From a checkpoint of a small sound classifier: waveform 16khz input, 25700 steps.
Rows from block 5 of a small sound classifier, named by matrix and row number. Rows with one number belong to one channel. Each number is 128 + 24 x the weight over its row's rms, rounded and kept within 0 to 255. All counts start at 0. Numbers have three digits each. After the name is the row's rms in percent of the matrix's.
After each channel's rows are labels from the 100 clips, of 14976, where the channel reaches its highest value: "loudest" is the band of the loudest frequency at the time of the peak. Only what is clearly more common there than usual is listed. The data: single notes of 20 synthesised instruments. In brackets: how many of the 100.
# convs0: first width-5 conv (model.blocks.5.convs.0.weight, 160x160x5, each kernel summed), inputs 80-159
# convs1: second width-5 conv (model.blocks.5.convs.1.weight, 160x160x5, transposed, each kernel summed), outputs 80-159

convs0.33 129:157123149109164101145129114116145139145166129170119152145124152165128148102145156124160097120114156148097139122098126110133086084144121137084090115154095122145144103126116122098148154168183134090104152152142113160168129153133139135140137182
convs1.33 103:157128105139142141126150163115100126154176106167168143129134119183138127154155124140145105107119121122160141113145160153162134077121076183105116129107123173108163075153141146126167130146114123158082130117110127152085125107117117150124123169
loudest: 2000 to 4000 Hz (70)

convs0.38 119:136128124127116134109145122124071128127136125133129148134138064159102141133110100120132131125094103120126126107128146091118148140107131138135089121142129151126089135137090143147083099142163060129140132129112085140138122124123138026133033157
convs1.38 083:149152095123099128136138136138131097163145128150182101108112161111147118125145127123164118126134157108126124111150118139153041102132132121087097100122105133098112099140076120092145156115127147050112115125144130126083137139099110131121140072
loudest: 1000 to 2000 Hz (37)

convs0.113 094:125187089127115125135124120148145138126127132158105193096090130138124129109127137129139121088099131127106156124117102115136157156102116110134093118130163118140108111130152090151110140120136147150073143116105099118129140122088135146113117113
convs1.113 070:145154081143140100143140125130143135138128137119118163112124148110135115128150133103104087128134115130114117138139087108134095101158139141049126133129132152155130143102144112114149118113126117111085123091133120078072127117114107142101138074
loudest: 1000 to 2000 Hz (64)

convs0.157 161:126144116128101122135143071102083135123124127107136125126131056142137117128116090099134122138131138118138120142134138157115121131144144123133143109108131112138102107134123117140047135106126121125123134143161105101119148132112140107137078116
convs1.157 135:129132118185137164123150157164103134122119101117173146124126107088174111160127143163158106181142118135152114137156154154139167116139139110133109139132113209115130129121117179141106126109109124183164138160128139079131172134128126107103144111
loudest: 1000 to 2000 Hz (39); 2000 to 4000 Hz (31)

convs0.92 113:151159135139119117122160109130094129139121132144149097080128087148127151117127096104162115129107128117134099145138122135147135145132142111112138121102138132120136109107125087170110100124135111137089138097176143114080170135106126101141055154
convs1.92 108:153148111155124152120160156169127111175128101131162166139122121121118137142140127191159119127144135109148130110144136149171142130120102141149069126129165154122149146132110154159171159133119141178146124104127123125129171165104106135114127116
loudest: 1000 to 2000 Hz (32)

convs0.82 072:162090110130070139146120136149101133105171097074147094128132103077146112148099089139133141141140127110139142096143091056089139133093171131142107116091128140125101128164154147138087096050128150128145155133099118145138107131104153164161119115
convs1.82 109:125127124110141095141126119094108149144131188134101084109150133129152125126140098114140110144093140140104131108119073138110127129123097100105189110112132132151145084126129113112145133128163121111092162092167127156099131131190146145099120143
loudest: 1000 to 2000 Hz (31)

convs0.130 088:151094143109101147176155119122148142125116119100119109141143140126104123129102106099144158104106142144106101113116093110129135136113181146126099094148106137162106060148116120145124154102121160092092143161122131141133111140150136146164140178
convs1.130 085:128107146173114136092126172100146117138137145124100131115098141150145112087149173131137105097093126131124149095094113123123114114127086164121133170115109139103132076094136132160124141099116158097083117120128103141117077114163100090092134114
loudest: 1000 to 2000 Hz (49)

convs0.74 083:115089120116158157097137132140096117128139115160124156138153122176135115123122155140137136142118088118127133145115120077138150151055091136142122139134152134115152163116098131127088053153091128156140140076106107147144096109148108086071083160
convs1.74 088:114145099089119094123131129131123100123086125129118064111098136094107111145130127109119147103143126097110130120140123104126074102131117128068088107103103107151114088137095098129110123133112125063100128153154120118070112122086117139167127096
loudest: 1000 to 2000 Hz (76)

convs0.72 085:146122202122165133115151136129169115134107111070125107101141187107139139116179156116145119133110101123117164129106127140147139121140113111137139120131108104100160132098130117125190141153098137112125139123143158146162142168143117136103166091
convs1.72 093:123151165129123125116117165123129130119107129088105108114119131109097115079099115146145119108086103111153114119114112120122118135097123189115129128100130131141123118169081124156100118109162096139131126106159120114098126148162104105151110105
loudest: 1000 to 2000 Hz (35)

convs0.101 153:150090148112167103145136114131158141141172129168128126145141160167122142110123141125154105128128135143101109116109116135140086086152165128074094114153095120146159113105120119091146132155167151085098139165136126148155118145136129139141165195
convs1.101 145:140153081166131138123150147166118135140177139172171150121112132182145131155150134149131109093080108111157141118150148140144153088144078169110115133087132161122173131132128141119147143111091119165076144133116128142071134103106118135133118175
loudest: 2000 to 4000 Hz (73)

convs0.6 123:117139123145123125147132116102152130115118140115142141108141113130094113120131139131117091126083135134127115172129146168109128071142081100082156131135091135110122088067127120121082147138123112120097116106144137143125160115134141078109138083
convs1.6 112:130151112148108119144113133087134154127142079141134137116100130136136090072100103137145132148126115112125141148102143165128095110124067134133115161121075118102122087126117153165117131102092112093123110079094133109139138133097109126103132133
loudest: 1000 to 2000 Hz (48)

convs0.93 101:142130142123130104149159122151147136132142122137134178131143161146129130120135139115147119130114121141099130111112098115130118143091192116107120136153115116174113088124148105158128114128127145087074145167143112144169143153120141140178121125
convs1.93 094:126117120189109112136143166137148141122127104159129113133116137136149108119147135096141110118118119109133169115143100129129137088117114147091140149110111133195134129088131111189130161104108138101089176125117114125105117126140128129115102148
loudest: 1000 to 2000 Hz (64); 2000 to 4000 Hz (31)

convs0.43 124:157153110141137119101138141104176115143095113098133143128131173115164147135136140148149074122099129125135127159135105158142146081142132072141126140137129118096159096109182121075161169153118143149129136094179141123130156130106122158122168098
convs1.43 108:121123144086152119083129103100084133119137110105079121122122108111091116109108108138125114124132123139100080117090124135112099092095090149097125116125104110121133068136108102153124132116135085129103150102132136097112113136128121115133081120
loudest: 1000 to 2000 Hz (41)

convs0.89 102:128155113126063133134138130134099133109131130086130085126121093116121094132076067111146146122146110097149078084131120127126138143126136131127116108092133145111074139146110140135084132062140111136143126139122089114104137079120148098148071137
convs1.89 097:105151115164129120118162147145081161148150173153179135119143149093148147143152115144130089200120107104138141134154113161123122144130112144146150135118151183143125129112106159139138131108142090122150148140145092109125167140152152136124130090
loudest: 1000 to 2000 Hz (31)

convs0.56 056:079135138149054119122128137123125114148111136141149099089135129115143112132100105109118109150124108099126091092145096052104128148074099132125136137076147123137106125080118114128147119058128134145107155127180178073105156134137135184118150156
convs1.56 133:123146124122125103143147147114146099137102133133085142150102144125139147121125142155118134104115144131122138128094069127132115127097129108143077133109141127117135126181136136151124136126139153120138106116065105170134094143118128154131145092
loudest: 1000 to 2000 Hz (46)

convs0.29 156:164148124113151128163148119173127137134182134174125158120132135191116136112121146106129153118135128146095127118103089118138136155103206146114131135184159127181133137142126114117131143159125150111085149165127127151143120132150143144169132172
convs1.29 119:108133094199086132130142174185127134124099114144132134113133134141140113156123139153113085108081115115118163105175117095122119084123152148081115153113116138115148146104127131102129148095072136079098174083119114120088126108119092130117109130
loudest: 1000 to 2000 Hz (52)

convs0.128 074:129061129128145132119145128146144099074115113151120125147145154127124085132134145144102122118092130084134131177123142129107158159160151122153105142118174125185129137134118123127127098132149127152127075143131124137155128126109097090145138146
convs1.128 104:102112090093124119159133138137090109111136079144119112098074136119129116107107146109118138091142151142108111122110118141110078130130124119092108116145131097175128101131072087170124123093093130070111107152134120115099105118086114126173141142
loudest: 1000 to 2000 Hz (40); 500 to 1000 Hz (37)

convs0.40 084:123080126131150139126132103132071141113149139178123144137136123163148095118103125142090144172112124102130107139128151109133143164071115132166095145122161117163142146129083120104098087156154128141142127103114076132175114114132152107105082153
convs1.40 108:115146082119107109136134151141110101119128113134132104111077139134137124153110119108120137117151121092124133126164138105110057081139118145056078129112095120158128094136103097116124127118095134051114125133148109102090115101071112149190123126
loudest: 1000 to 2000 Hz (52); 2000 to 4000 Hz (28)

convs0.112 061:150162119145110132111128135095080101137106106116131141149127151122139102124124119143131128152141097055176155110149127105139130119140142147119119144085123125128160128142097133123154127107150097150134106119082182138133135156118117080096122110
convs1.112 115:127114103101135088143140132099085129133139120105133104080113112121106121117091141121107136089129156142074100107092105140123126140101139126094144116152149115164136110123092116146119119129077149117091116153149095131108105113109111156165124159
loudest: 2000 to 4000 Hz (39)

convs0.42 091:121152100132094125117147090095096121143103122110129159132118094138133137123098090125093124129122124124128112127130124162160118114167124137135137118128120122098108132118141123100054156123126104136133134095153108082118134093128145122126102116
convs1.42 091:122104133120130107130143168135118112137056077093087149141092107099178108123115138149133167131118128149152115120078148166134185120132160136132086113129133171147119120140120140151106138113090157158138102177120151066145134149112130121134139137
loudest: 1000 to 2000 Hz (37)

convs0.18 066:102138148150092135097142139121071055166084129124141120127146110121163133143108101123090112158117114090144121116153136104108145135097102133141116127097142137122113140085113130114130092079136077145126124116171145106110161110134130096116114134
convs1.18 132:140152095108114097136137121106140125136108123145109101140079138102139133114117106101129149090136125121139121140114117132145083117136174098114073114083129121104142116208105123135118129124157148097114142112098101171094115125096125151136148090
loudest: 1000 to 2000 Hz (33)

convs0.66 113:088128161159128135124142128122106103112107109106156111134177098151165134155111112139129116171092108058161107173170139152110146124142088131150132140089130144132119133146121139126090065118118134153141124118156122127145143136125112077115102142
convs1.66 108:115138090105096088124135115097092132103128120148123077103068124121129107106103122105137145093126151126117102112103114132132084107106125116082097106112105129123104067158057110122117129119142126078091144125152118129079126118099115130165135118
loudest: 1000 to 2000 Hz (42)

convs0.55 099:122123108119092132121156101124107124126170122118154125113133091151115120136114084120116127127129096122127121099126068114121123120092136131131115134135116122115091134116131135123027137107126100129133106134113112107132116094139147125129109140
convs1.55 083:104101155139125114144146162139109168126079103099071133133133116140212105126132151177134151179139127142127120135116126128101199132103130108156101128082115143117148119158149182119146125117093158161158173137120157134144140164137164112093130123
loudest: 1000 to 2000 Hz (42)

convs0.120 152:132142113117149149153144120190121104125163125150137186102138125192092116118133153120114159124157123138103154112130118111127146169088210153116123153169161132163125150144130108128125111161130158129090135169124115148119111117133117145150103149
convs1.120 131:110140102167128127158138125176111120126087125130142153115147142131122137166118141173133103139067105092121155114181122101108102083123142133048139138168101156119131134112102146076137133094097125078099137121128114121083130099113093144136108116
loudest: 1000 to 2000 Hz (35)